Rows from block 2, named by matrix and row number. Each number is 128 + 32 x the weight over its row's rms, rounded and kept within 0 to 255. All counts start at 0. Numbers have three digits each.
# ada: adaLN modulation (shift, scale and gate of each sublayer stacked) (model.blocks.2.ada.weight, 2304x128), inputs 0-63
ada.2016:128143141132164108142050139111058131178065096064151159156150141141166104124099125124173082122099142182164139124100110124080153084103140134124123107132178155090103100137097174152071091106080130
ada.2017:129139166124119095122151167105108130089122142146156126147116125100132131090162124099097165105113097140097147127150199079121101176138187168128147198135103125159132133116094159128050132139080059
ada.2018:123193174138128106202099098062146171165090113158116096085081153148123153125082142149018136131137057098135134121159156179115133181162083160155143132126105119147142140104108066120171150138136163
ada.2019:087156198116120143138157147084104158170130091075150108161122167147074142148148156087126138166110128154063139114124140184082132151135091164146126111130145017121145152129166164045078115098192139
ada.2020:114122164112062093115168151052118156171146106180147184162159179148107146165109160130158189192122110118113160095140133150127130082153115109153151152129141123140144095121160120086161117116203094
ada.2021:119139120116148165103178137100197110077147162200158140174146158143059132138135153117124232090112088115079137124095195115116137102124125148147109099109131128126082116126153084089188135146152146
ada.2022:132124162103093108120128114081135118112150146043160131120165157119148117105112157125100220120135131161133115103137137185102082138141130143112138101143081108128098097118138156153106106125144118
ada.2023:157148087184092088117072127149124120121175099064118069089101114132102091129118107113138053122110134142067116114109096033155081146148157111104105142069084175142148126161126054155087157107086146
ada.2024:089107132124131135181063173131103125067159118137133120121137162157090073133153099184174068102119106128105128143118090149208138111192140101162141120094121127110176138091148122107159099114091099
ada.2025:143073079120090178124158107108194111163141109081149170135121139106091130126132159109118082161149109096118118152135179140096147171110129122105119156189179135094123122151078161186041117168178167
ada.2026:106132139137118121121096129176115111093073102136124151086122118137144104155105099154159059095117134145145141134125138074153174123114160091083107140111185148127112133146148146156214155150079209
ada.2027:133150183132120131115135133196086121079112113145126158116109121057155179154111116134183129107126075136119090146079058117133072066109148110125107149125111104111113113121114139104073140158075093
ada.2028:102129105141113145119083146143069109127097126109124140098102115106088123107109154121208037103092171116143136106114108101106146079132127145141144091141140127108097125142081100081090099142115105
ada.2029:138097100134135116152048147109121133095145158126108125154074143173095111066152121098097103168118131151104055119132081125130085124183150134147170108115156127144165136125159116152113139101096084
ada.2030:104159069099185110151148105118149127120180109156115175160080129109124155131125149161100182116105104063103099103139106151116118255096131154093119089150114134107095103109225130161144120125114140
ada.2031:118090143126093136126140145096112156129096119158152126114160139147129091150130164124094141172145135092080086074114146121133155175144133119123098169152159101103098141127082061151190108167116096
ada.2032:112123097111210132187119111147121143079078133188101109166130135130126096162110087131141157072155147119134102160131074083149132098123141109109094114153088162158105132125049134122134155130138121
ada.2033:117154135150166092138185150126128128133138128087122110143195132109149172106117119114149207146118106148155116118106143142125099082136148135151151095108070129146133126134067153054084139103175131
ada.2034:134104091128125150147139108113118135120077126153112085124175094129187119134123121168196188117123155097131151120100175060134140152099144134144128129139159137106123152124025214138139085107123139
ada.2035:109126088114144132199128149107111098143068116081140153114140131189083098074154142121062091139114090142101122125128172131093102176123138162140118078127131089097134123146128202223124063112129111
ada.2036:130146085112161144108111144164086123142110118067124119155118177111135085100207158162142050100115168145106126199156121183099088142164149180133074158121141127139144127118107117074110130097098121
ada.2037:145145202124114176114123161113101098105086126116123100116142101124117137111155092105154075086128107166126071128119118128150163079100116131124145178120050139118120102087113114052191099098087117
ada.2038:145128171116100151082135138112152111066106139136128119142118156132101108091131170094049125135123126101102092105128153188088070112146118129154133134123098148113137112121132074104163075117170115
ada.2039:132161197102077143117139133152171155189119109058121130107125116160125129135177144111071071118131070130129120150135092163115101075118104141142114131088067147147114135106108068076166091084092170
ada.2040:147139133101105134164139099105116178176181121172138139117173185163104165141101159113141145182113109065106104123145176138114156196138112123117166088159141079106102094095154100127154108129192118
ada.2041:105113074143135185110155143143195105115197168195167125159134131107104107104153157123077169149159129096129138120125134132115106182141129151130163069146087069126121123118164121255115099100171107
ada.2042:132166186137133134092128133084079150152044111083110147132125118160127117187122122180107175118146145120147186114119152107118185149098128125125112174116164121114112162122114210135116132107129140
ada.2043:122086117114123129092159121084154149103149107173108143109166166090129147108137146149180239118149092137119113121124193091083121209136103148105155088160143186156107123093169096204152121160132167
ada.2044:166113134134132112124166132101110150147092111144130112126118140160148101128114125108178122134160138153120138087121130134139202073147143109119089142157171126124127124112166139055142142111154160
ada.2045:102134162108106083127117111131112144118175131185107169157179152143133143110102127113117255135128071138102121105140075125126143138158136144084123129130153145127114137159229145130150126159122134
ada.2046:077142195109118157090124166122104150131099139114133113130137142114135106128150142108089090151138118099101145128143121143152102122148139167145092154158114138117118127106089053040127090130116168
ada.2047:134181160109113117116137128129059130138070106099113083128132136111165126119083107125173111151105162174139156127088160134087156137109136137116116085153132153099100091154049170043197141125150180
ada.2048:125163136079169128173144104078106102176049130106141099149131107122148152088044076091171110074120135121148152138098161153090153155110075076099131093115133135089133123134107134140097124091138131
ada.2049:143145162128138111129109124141095078100090151109138090162074151122140151166096103168153111102134142166102118145125098169140099092101152138107145130122143152108091099141111192104112150121090126
ada.2050:120137038151084072053101110135093108086115131051100112139076128114156099073101102106167061129143146174179140101132126104176127149138100076125131122116142160146092099156144118127118189167094149
ada.2051:088104139138133116114143109138163154146170101179140162112166144148030093118127166144098179133154071119133135120120136154115090171137078147107160076142173128118121132115126161142174168131139146
ada.2052:167113117093130183094159096057150149122171101225147110143143094132108143151083147092095170110122110092147127108136090090139126181122163100159194109132152119105101126161199152009162177129151177
ada.2053:110146094087161098171119122138100140107142100141097100114124095109154178138107103128163138137133084122114106110125070104139159029096108087136100131087060130159134158106144194060093142100092141
ada.2054:157155117174091159144124150162127143079113115039142118106072159105074128126160138103133049134124141103149161144119089103101111148184164185134118135113104120141122144144123105124077104101122128
ada.2055:153140134110135139116126089102090114106063096139148115128099147140138212131114105141141092097119162173124098143129163115091220165072142132088107069177174143119105090120093152124121141141165167
ada.2056:163111126110159153133052113158088158069147148061158151152113114124198116092123129162140084148164138156176161105147102137121077100151099166128080161090110087155168159146167164119120159166016106
ada.2057:107176174105115157158180106117131145151151131184126113114135166117163155144133152097109162154151150118136137146109197115117162139117138139142126116155160107093126110126104163225177162094185168
ada.2058:125126134147158123072084134143118115094126164095131119081153120093136148210082161139181145114132186164114085118123100138107190087131119118096098109148056104116106099134194131109160130192153150
ada.2059:140136073140146106178129114125096110130121150108093113115106113118151165140077117140119120084134139178193133113123089167129116154120073077093116108091166123112103132185138122137135176171109085
ada.2060:130128226161130115174166121092151135135160112106126149122111153138109145165127128107010087128140099106112073134123077108143114115124110125134134134100105087107132133111168108150150122088162117
ada.2061:118182132138137077072054160152083145165085118099135136100095111140167118117117107119136089112136129098131105152127101147154137062131127127138106174104168134124115153094086061114046108154037062
ada.2062:093191090113123137065095105074159131142162132112169147127127135148113110113107140108111160131115096098152095092136134232086112187133097134153151102168162157097140092116110115124107160133094112
ada.2063:121153184159137111218147142104115108109076112189137161146171135105098099156117132123124116094167126141127161105092169078105142094120088151112141123120174123121109155132134149172119148126105124
ada.2064:166109092151115121094131133126139128174105128117096127163126103147109148119150142142088063146127078084152157135139085102131082221126110163138159162104100120137136136125121139212147081120077127
ada.2065:135109108143121132154188117144069134152101094166141105114134097095123122170106129161099122108134153118157145172126163161107128121126118101132115080118105103125138111136106139000096106112168087
ada.2066:124152108143109127141098138122072128109181138061148148143127147164114115124166134119130036154144172157136143132131076111135110106168141138141110121107152093150118079116119112147045114109114108
ada.2067:119127168127076109091104127106062121134114126076161107134104148117124119100150094108156107122147083153125115110106138141134069051127132173126119133132134099124125102140097094227041107117078073
ada.2068:108151173125122126147188112165143136203150118175125135112143174105130171170079132107148155155173140161138143102106192168082142154085141128125122108175147112137086144144129144070119158138186160
ada.2069:137170138121085156102206153106128147120128140143133143164140117155121194136140173109095232137160057110108158064136126131118133066128090118118085145148122132117123150163168158142159142166146106
ada.2070:127141100106144086170084137129150131111136121112110106126104140104088147167110112099165100110124186119162145186098142069175158115116150114109127123103174164149157169156081082212000148100111121
ada.2071:160125132116143122165124153170116122151073131116128176107091119135163085171116091089119124076129185154124067124083095121140098081110143157151106214091145107159129159161039204163124132141120180
ada.2072:168167101108122111131079117174152075145081126147111154137077124091168069095129086080169063146125172182134180111127115112115168117124147115093104120122194168087089136180070167150142106190126099
ada.2073:136092121145101106129200137068143137182102120157148129127137193169112071057142154132104148203133145084107152100134106131099085165139132125126130088137160146096133126139180130090239123135168091
ada.2074:144163255147125081181099135154084145107157119203083140109106143087151091162084138144193150134121135163143096151127117130150134102130138095140124136105084124142162139092154067101067149136128202
ada.2075:150164162140072172142140151088111117078148160115140160120161151124122142133165137121108115178117103103077140134161163148085143090168123137135154089132148145099113113183091110191255130152109150
ada.2076:111133148122113136174174092105191141181087093212150119156167106141144120130079154175123187150152090097141149119110136120123170121140134094119092109146092087132144136128125152100137143137201110
ada.2077:129111148157171173165106119125154141057164108137125130163072101091138138134123139154199072116134111130150123114129078079118164089136128103115126104120084123133148122151125171126040118103119106
ada.2078:144127157090082161129156129052155147108181179205135125135185117128123140091162160150113156150128111095110116108169186122105148168163112126149113128091146122104114134135129089054098124125128156
ada.2079:139132139118121136153133071101172124176156151197131096126121119173092161140134054159133178170175106126129154134094171089111178159099083094102126162152144130137094088144149158110207122200176145
ada.2080:115159071118070053097103105169141109117160099118114109132073123073103168168116106130157111065100104091123124140122121156124128161138153127117159125075093192143122137159108087113061142082093116
ada.2081:137184115123089109126122138119151095208151118107121134157107083162139114112132075112206141151102166146127120050088077166108122046120126104095145088076155116101106146137086123130094153115130123
ada.2082:164144077105167115172141103102154118151116095108100121108147127133129130163086148115117108136125082156140078117135125164097159193100111146084116043144133136121090132127145195108052178176125132
ada.2083:147113125131121138100174112146165097110172144171106124124167155128168099178117169123148164122137125139198143138141129128103126194120103132074132083177177097101118117109159196114244135151152174
ada.2084:138083106121118121163109173115185178126233155183171137149146064115153110109146158112154115089156139098113125174160120127122086122191139119157125076139103154119158136124207125148183105166127095
ada.2085:131139106131117108142112148094116106101043123089115115126194123101106150068142108097056155110109148112107108140110139136142098042129151150166123130076151119119133129131094134139151137106083066
ada.2086:144164160143118133090156113113173108186121142209163136173082121114130156116034119115155221167113103115130131087114176145088163094088104081110166145156117176081087121108108121112175132136136155
ada.2087:119103222106141217103160141161178132128136136153111138107174153112112114144172147108116162112167119141109098134179108115102150134148138122152112163155085163150147136093133104046187093083159090
ada.2088:125144109126108146095123126134040184101106131009113087114137157127128136128139157142160078135139140123132142116138077119161123062137115108135113100112164131138147126133126097062041129087132123
ada.2089:111100133116102124172098156128083128085174113039135135101160175097116117128175093128131056110162162139147108154119121118169110105171127163114101117117135146106156147120104153084084133119103096
ada.2090:136123102124138116170102114121159103101155122135111104093172133116150147190101117116168153118134104166124099150101163123141157092119110116094140070137105138097100130168133072120153190177102097
ada.2091:168177093123154173111101108087217093107166101213143140099076141105107124079106134094104172152108098131132109085127162120127110141140125146104134104169141101123103111128144107133103069116154133
ada.2092:154187112120174185153107094135231133140130134206128105132151110155105158149114109152093179117133133147134156146117143090110176125113120129093125128153140165109106145141123195123227129135116142
ada.2093:113127101148128150144153144146123135142138146091122105164091148154085066077118103116065110139140095116096121161109111147103050080141115136192153109117120133141141138136077154129134076091122090
ada.2094:119135125107107135126158133079117175177153134124145112167067149140078163042155178110146138160130148115104165149127153093108138187171128135145134100128146067123143116136169155092124105098194148
ada.2095:187091087106170143152120154163158146145149122105109125117057118106090137111145177171125069155118119138150147132135067121165099138125140190163152162141120090158185141141158129180146128101098152
ada.2096:116136094140112097122172117107138112174092107224133167157153064093105164127070102154140193109132122080117101133094127106124127153102121058138150140151164137133092133156183120141176134139139130
ada.2097:160142059149084106105194143150131124072157162097151162110126108098102147092116103113108146105130108154111135140124156105179091113150129103141151223106089140141154172125152122125112144136128087
ada.2098:112148226131128117119113104161107088149103122094088093131130134117151145131102057135162078101118176154158165108096088050133157140087130111103090109118055112111102070167118192069075110119093106
ada.2099:087147149129171136144088119182129130112097097113104132162151124146157140170138084085107164135129138130108115093136100048149142111154136106097084186114112114161138155140129109081125156141106132
ada.2100:115131134141114149070204145117165142080197117137150104159166146105096173116134140176139255154137095079106098149147136095122121135132125089160151104129054054118147118079169119091177114146199100
ada.2101:152131046097167158129160132206155104106152102146077095123076129129137160144117098150145154114120147209189148132156136101142184148102137110120112108115123141109117123134148193158050217104135112
ada.2102:126125203122144126112120147143097125091126101103093104100099140120135105132175124136093078105114150164124139114124145168130092171115150162166076143110087131130171143108084123015104121099098112
ada.2103:104093144137120159117131134121085142127174131084143080161163150132105127080117148076084113158122073131090135120129182175086085183125109135142140126188055112112132093115168116131060111136170131
ada.2104:178109232106086114147147155123061165144148137082136112142166154144131131161141154145097197155107066134097073128147068163116140101145178146183135131115123071133158127139194099036122128146126155
ada.2105:129093054109139127181146126154191110091182149154102078115057110121116124158126118123156100170128132099114084147149091129161077168165118081117143143116106111136159145154176137128135124119154047
ada.2106:166121128146154158109190095114200154155141124193156149151174085046100168132043156113157190130143128138112093091123148113074170151123101083141106135142095099145120117125131112061139110168169174
ada.2107:129140144118157110139118100136073107127115126014104098125113145102152128149078129143138097130153214149159122129097151149096110200068140151105113104187123121111125050109138138112096119137146207
ada.2108:121080104110099122096068136152127119070160115098110127122062120134159129087129136147049033151126104128129189132136099105118116134135113111163168149067071124149155108104076179147095136090124104
ada.2109:128143103106145118088160151106071138132086093091141141107145133155125121098160127140161067170127095072121125111161099131147148112129127136134108119127085159143139130093152116182147094133167141
ada.2110:127131101091133095134075193144122144158114142111139195097089146133138062141127109090130069095120154115124148172129065079111088068158097160121106142088174119141134130135093102183071131114081128
ada.2111:106139181105107107138170109115139161082169119182124144123115178118150190163097181147100136132106112103070129088136109128106139172145105135113094120145131100161131136098182095069075134185164134
ada.2112:128154069166122107094101135168137119113102116157129138115038063165106108172150113151147114108126195120153116104123066101152103092128127119114073182112121135140140166136130113156174130109067104
ada.2113:105085129156131089102078155161056112150054125087140143165082142145106106137142146109197083102141157153154090107165084157171105079127112154132133110096142122135117151130112109172113168116070091
ada.2114:089116101159111111169154147126189136125138119108149118128112136130080159107148099065112116100121115078093094182155107136121114184144129134125131193053080051150148162099058130091200092080103119
ada.2115:121140113113121156180127139161157151124162088209127127136155149076104159145072094171113179132126103055130071136152176155083157142112064080152135107122110154103146102132159086183166096111132086
ada.2116:092116165091166157133148125065161152123092136150139179084157151148122123078115157103052186135128091106109089145113157150086117172118144116142151109177141099168142135139122186151152088152158101
ada.2117:138134126133088159141101120122181114080174143199116083155181125132117154122149124109130211103108122097134104145146180130123138178141137123140154120106097147150123124132112087174255110103162132
ada.2118:153143066130133129124129101105145147112168137133174162136130103117162093109122186154130136129142070108071170119133132105094187140142113146134102109126110158116142152135171127110077142108151127
ada.2119:149142052136132112088074151143109128130175083178116132127166103132190103145105169127225067134140127182125169113128082103106177142126112111091127093136138100114115101086211128113103149148103138
ada.2120:138119227128104163175099128148139140125128134159152170171108120115160092116154144108170187109127113153123069125116042130115080026132130129129104138123084123139125115108152183064072139144114132
ada.2121:127118209113120088126132127137000121129022123000107141124134146129149088167115129137167084145126147150142128108128134163180108100110131141146102167131149167131118145123139163082070120126112110
ada.2122:112164091107159125167183127129152133164156168159107122144128091144133213081073128108076205154132107160124175124118136127126153146090072066096198133155145130116124119108163179173189132163148128
ada.2123:153139160163135174130070135092187102129118142255151131138171105125162145143114121160109084115113150137115125138100124108128148127110115099146165158133123159100091125142089090132166144117128179
ada.2124:164124128138144146137144135151096105072023152193147118133115094140180146165140102144159161068135124162142144134128094086148091137144144099155107179141102171129118163082093101159109174125074188
ada.2125:108141189116125124156131099148170170091168152156147127136177147139090061151119150128150188141132092126032071125137159127124163146169118111167113069143133115122141136115181022087168108131107169
ada.2126:151104187159158145216080127143109148111094137137110129136092122115107108110105129087133067127134109166178140120117107033137121038141124133107097141158124096113145122135093131156136179178060184
ada.2127:123125130102148137201106098174143120126122118112099108161153123105152106184143086137195093114093174119112083152116127103112141111125155088117116117146153151131144127128090176101062088137096180
ada.2128:104113165110149151152119136100171132146167130136144089114100133139098150175135154129065110121148085078114115116138108145139167123133120104143127171107085089137133139127192087000073129174135140
ada.2129:114159255122094142174150109124167121136129112111105132134138150154090151175156122133191215109139189139131130110147103122089118073109137123115108102093099120143136117139157124029201111156111086
ada.2130:122148054133148147190200092089143107101131119130135119149163102104128146067089154182113133123123138131102121154122159117113190149123139101096124093158128116116119105158086169161087152147169117
ada.2131:161131157161077097095164131138137076108083114086099125129111086112150120092124121130153096077134199099134114118103183140198115063105134076125157168109114147121144135142036169043219158114132132
ada.2132:134107188110137094167088141121098155074116121057124120131100131132135070141178119128170064139129129109129134115159096139121120130191146149165105141112153106169151136133111100167089130136019121
ada.2133:168148255154122134107067130177091113142042100081142113155120110132174111154132118108128120132131114130135119122096074056134136068106128148134111146117102132122116098122052075102110143102094146
ada.2134:162165149128104117157065151139098097118129109050132093089177151139170107120164090173131101143141168142157082127128118130128127107153081130137117149070097131150108136121104070182085159098078147
ada.2135:117130085151151099127072079131114106143097103105116122085109132171064160128128105153147213128144206140103132143132101111112098105117124145119145117103146167114136135096083160183032127113089075
ada.2136:129135131139121174063110147136151112113121172147087147147111092123070174075126093119146151157123098186135157140129075140149120086148149117153162146139128096143124135129149119110121130146080076
ada.2137:133093098127087129093077155178163120133167103203143121166148135103150109087147083114104081152114157113116144177114164106149115074150157120162121127089155130134168153110075060204151125100137112
ada.2138:100090183131137140135140116105078134152028117090121127127121164153136110109125158153161086144123161151109121133118165110088168143105146195095118107169156104079084111116102178178123162141176146
ada.2139:121136141121115137086143113095099141168091109174136115147117138159147148110102126112135207158109154130154131119112168101111132196111113103133128114152170136128096113119162103212156123140121089
ada.2140:094185102204149063137152115079118126147094123091116143139072089136177138111085092130209126084116152131143107118130148117147113060130140115108180110135143149140134120119123143148092147111101107
ada.2141:125122072158135095107122144097122112138032137125118131172097105127126123078094096124111018100114134134169135126124093158122129066124155118124131188128124148102124134101044103104058124120070115
ada.2142:133084161116099150085106133097148154150185119144133148090148136139155072123140176114056111140147118109152143113127160133149079238120098120158125186170182126119124154068131085180081083112143128
ada.2143:070095154122117105156085117070178175157150104090097099123179123143076139116147161127169098167122055096093092140122197170139175204160094146137159147112122087132132125137110147118161155112136144
ada.2144:131154188166104097089125142137125119166164146173112115129133085112166147195123139084169221098115159144115145144138067134152162034105113122143156183078118128129114160123113103006108187137126180
ada.2145:102131115112119125157065133103104132063182114053142139146089157143116109167177093116157068134127117106132143139130099100225096095169137158136099101101115130103108086117148118130097113116111109
ada.2146:113113181122085138118168097085106151160128134101087110136102152084102154121054180139108123113091100106120140129144139047131103120079089143081115089104095120150150095172111121136190170129102148
ada.2147:161138155146105144103099127166162103180085106103126070116078114157153146224141100091101128144115150116150130118114089124151153099055119123126121154137121148156136085122183135095107099080107127
ada.2148:116084132080133172161137186149182123159143176111138124129113096150127100078162133090111108171097142110091076139152106112107075138155132116166145138121189105135131116120153094096142116151133137
ada.2149:119124096150115131155070154169119129135115125145128152120164082121143115124152111129181060131140188139148092128150128158136087149154137144214151138080116104153149130162123099135112144118139111
ada.2150:096154249157143142164138109119182126148128120151140149108161129115171134204133179118085214132132104130117062120127120184121123108114075133141140160122121151093132137113134159084132155138175181
ada.2151:132134104105114143062134144123146144180159144092109092147128113177072165119132123157062179113096095198112120129129103088108074138142159130193094197097101154126125139100209151060120154112139177
ada.2152:121137129138167100138085147120071120109111168077120186117135109122166174099122137110133038136122166091193126117130145173124151147114148145141156075137192142101118134139086177158132167109173143
ada.2153:111111198123117157131170114106149128208105133161112125138158148149147137150113148130063181169126121136094095127109133112046176115089112091188174111135131122092119123124112121100163146140157178
ada.2154:128194110114128131122098128149070113165124150029138110134083099111168071126115107107063023168133085185113094132133162118164132139144118122139133149118158110158115131106136075070071154138104126
ada.2155:133124113118133124174055115115157111146154124187128130145177126138125113119142158129152204115123072150158134115141112131109080130130128106128137114118163146135133126158183157254193123111114107
ada.2156:132101145142131136129155126163145152178138137131155138211156116122101143101145146127122203153118126085070097110150154079160121234142086123148105148124091110103087142084153115172131084117165146
ada.2157:113128143092114171089187132128149106128171146162142120119130179149116101143182132136093185136144126120093106134144147091090116144136119138138110047159115093141157136068141187177255076140203137
ada.2158:104094115082112110120109197111122168084148130145177102101098162071137078123168103122078091156135115176144143143143119155189143063206132112182125130111147114152177140114120095155068110130120097
ada.2159:133111154113092125122124166140129132114149130184142191145094162127144085153154141143104117116117130099101135125148136092131150161144153157109136107167063075155135115134173066097001086143136056
ada.2160:121116089141151095109088129159013160146081065047099142130154126136212097121111160103163163111102127086120113153108122094185122103118130132135084134103152152129119143139124055074149147108062137
ada.2161:153139108177100134114133131150095155144142129084123179141078101141123108147144103150156065126114172142155163139091157123126100156118151142177126092111165144130134137148079176158074125110107129
ada.2162:118147096139097124117107111102189131106157147107139133101145155148127104137138144108162131142133100137079192112134148179074156142123113117103130072172191132108120106114148150150137066121142148
ada.2163:124115151124093104085036167121072112101082102040125142110093139113127174038116132127161101075109122113110112110098093114124133157097160149106109180154107117110148117104076116148054072124070119
ada.2164:099077142121144126202124128089132145109149133145133139138192159113118106108169175181122245162147086084128101137097155115108074138158129130161141112135113046122128113134088150160086073096137112
ada.2165:095110087141125155160090129137157123085159138121131129135100151129053108114155112110151092155166148089106058139134129126137035135114131131107103159165141151150144129094116125179157090102092064
ada.2166:110141181123108139117146151089147128107186141120158103089105186115117158138159127144059123148122083163116080113134114174118111119132132140105154125149161147143127117123176066102182134163152095
ada.2167:164132178093136192169160142168148110128050140087132132128098113133031093061173094115122155122146103147109130107111163091159074122169119150120119163147202066161129158123105125130135110162118121
ada.2168:137115144126101086162134145162052114091046107069121121101132162184149113169151116117164054199153144129117162088089085132211090157123148133147109160080137127163164169106113133134113131141100098
ada.2169:085133086145154136077133126139145094139106096112125108091154117132143106169132124095138075093143130178129172124125174122107173109089087114110135110090167116123103109140081082146169151153142090
ada.2170:113127154109114150091148139113118168164104145157145141112176141143065152140118167132021146172137072098103098123130198166094110178121113139170143134180127084082098114111155057171123113164143103
ada.2171:155133194150095099151117176125075134102135097050133133089130188103120113116169140130102075151136107110104119113118072120161105146149150198155104115098108073138171149101078130104079150128098105
ada.2172:126142143116177085134071114124124130129080120198112128126093129084141113154107091143157165065142140152176132144107171146116144140104162118136099152116144100109137121180078154163062151122071135
ada.2173:147123140120180124140136117136138125168120148107162130157117104107186118161131135145151025113126153113163134136134075134075105042110162150102121117161169082129117088120122123034053145152139120
ada.2174:122160179100137105130050190143090099119112149042133166145125194114143097115139134132122071092128143138166125148115139170098128121114176170126129109109143127160139120117124140184122075112104125
ada.2175:107170129114163146131155135106132126107134135149121086105141153093157149141104162108137255112133124146131135145138187111124148193125107132107125107196164104156107120138152159097108090136172143
ada.2176:143142108144140111142138131127119097163098123112120137124073096111197075081110112109198130113103184171163185159129193147118146096134164106148144128118125128145107121139136169013101133091113119
ada.2177:149100065143087125065109133129071154076076117031127157127133115058133106151103164133161037127119114095111166136143109137125130138122131147113078146140129146148139131103098066136115104113091091
ada.2178:141155191120100128124110152133095127113129103072137129144160158134162125175155114104116182147136100091117103141129174143169078189139111154122113117144162052137141113089148140140194136100134071
ada.2179:106132090116113121135078121174175119164198103093124133088109086142173149068135121096134125123126160163160093142127128107141054126126153091102096165107089143104091138109154088129158135141116145
ada.2180:135131099141132106078204172134109144181102125131199103157153107131144094129138123105119100112107138099171180137128243102144138123080134159091134200145185123153100133140140128067078156169121118
ada.2181:133091128144138168097174152118097124198097120087098117129116146130062063073136141099125139147138089168056136125134148178106101107087156147137115137126135143123100101089104110121128123100166069
ada.2182:145100141137143138137060177117077107124078130045128157126121142145166110118128094114132072102116111104162114106123135088119119027138149143133114187144187154104139095089129138117059080102112093
ada.2183:137165109128126146126101141135115131151099137082111099104104118133185133140108109104193170148126179155119213135094106119110069115133139139096110139112129165147102120160070176225094143115069172
ada.2184:092160180105148126177098107116118146119134157223115102133139123078195171194096166140197082109122130090080088133151124164117144123109113101107101112180138141099134128113101170090107095161094137
ada.2185:144119092149110135107112090088200127139151123195140137139118102138136158159130146132131215088138147107159108118122117106120162186124119095148142108157094116114158109125215126131147111107163139
ada.2186:157131085108119074110038105127123138147129143157104087073112082144151117169132088131159115103103110132137167136125122111193121110125139105118116166099094151157127150124076077089207108154099150
ada.2187:131062187139127164155082112152188127158149121180130157158141101134146073133122144112165156143137127141120131108119080114117136145113129123136131117144164125128112130132125204232155125161134115
ada.2188:121114211120147119182183139125075159153075108102132159117155135090137136157098156127073129172131121103072088100111179165115143147119100151150106107152135134137100121149171127126154113138154133
ada.2189:100152093135085102098134142124038143120133152074130114116159123132129129103095122093095090119122089139102114129151129133111125118161134119158187134098049107141132138122165053070146166153106112
ada.2190:137110165112111151128089160121128144078194127062109116093113183098137102127200127133136071140137150138123141135138076219136089098157134168123106092103127125140139146126070116178097120097111124
ada.2191:170085113121137116143146091083117128177104107147126094142160085093133168118077141151121115101146063166134086122080168129121172133061111044110138180142151149112094109174131162110161159120163153
ada.2192:110075155135130109157153126111113138145111134006120132185062151133068129100109146096129166146102098077107137098152150146079104149108131168107150141129117117100142131135111109177031149135150087
ada.2193:125101170127078172173241119112170117159122125099151173148147140159126109106166111117042116133099057071124099120110124154120134109119121161147134102120146110117146114129100171075190084079166161
ada.2194:095114090125126172182200121171162133193065138149107092151141056162088132131133078067091074142113126063126126120113140171096130127073080089143146160168115119122123126125104173055176116102141123
ada.2195:081154118115104164146125152059119127097135142141169168091121134141054145138173107060087115162145076095094130119146175186113127144159097130180163124127144101130146150134117133131205123107151150
ada.2196:150168075134159121156128094166139106069089101135127108096116110104083154157092080140139083067132141119157107131111176078120132046114129086083089064106077099148130103155084161123110186113098093
ada.2197:133152154134140133159141176084126148130114099122142183114100141159117141165146155170109152131135113112068110142125132086094178159106104160114126116157134118090118163112161186192222198146119170
ada.2198:175163069170165103099090122203094122107153079155142142126137081118145130158080133152164076144120161144144100164115134108134178145106149063104127115126093129141087119112132124022157169110128164
ada.2199:128133106139164125145222141127101173148158129191128184145178103106129129089135158123106138123130102094108144116150140141107143149136137114153097107144140119135115151110226100098079075167166097
ada.2200:106097173130119119141180151126090121195150132056113104138166117182140132118163124072091112159108116086121110134129143114118138132146157167145166125120131167128174132139085159070075147120108195
ada.2201:079119184134147126145106170177116139080086158093141125108115131124135100103164151134120072169119145082154131116124090117148107137176156163181148150096155135109165118127053127109070139102095133
ada.2202:153078142139178140148160129123162122151198147169170144093174159163097110101152135125045162175108110065085036164118128132127080149161096165147166089145133142116156129102205130133105126133159151
ada.2203:160120180165116121067138107131077161190069141132137180117172140163129125163115131097153213133141067107141067128120162164059144189112073133117143125152176135128124117150148142141163087166138194
ada.2204:103110086101117156113123141149193151115232128181131058122141133129123174083160193105022117149133063096128128143132105200112123154174095116138142100115140129111144125120169111081193091137129117
ada.2205:111111175128131195144134147076138155086129115127151113161124140133133156107206147099151135121136065134089119117175111087128147133201121148104076115184174085125137176087107150111236098153085097
ada.2206:173106217100109118074183147121084167147100124172095131125107142128097089147146134096109091170133102169100148113127097134129118174122102138137100166124114119124144154144219104052184121129086162
ada.2207:066110093123114113066152102052141107073140140191144155120141142119117179096141108145152166110140108055141126105149183102161132171123096121123106151136151114146112134075145096157179062144160117
ada.2208:144140099132115133124132104102140137165167112209137113137055169104128150090139132143118056113107136102108088138133163129101131204113095146133182137121082120133133105151169185166106137089135122
ada.2209:098103040133113103146114130148129147128133143143139096125071113118117146109112098144131050132112234113172121170147102104145136174123098144145125189119134117127133110155142110218088137146106109
ada.2210:163165074134139098102154108204144086123145127148114094146099089095147122131124127119136113127114096075179149123116092086126186153103119164100131129127087165142081139172122158126082146147115119
ada.2211:173152064161096126124140126111096131078092134071131122149077151090102117102128124128135036119138184119116097112118126068198116144120114125120115220156147124118114148105166091083117123133104103
ada.2212:145124073119143069156117089176117107155079081112098124099098099150149119158087104120189133107136166168180177170120108113169158155114152127089143123109148139136132125182127184170100156088134149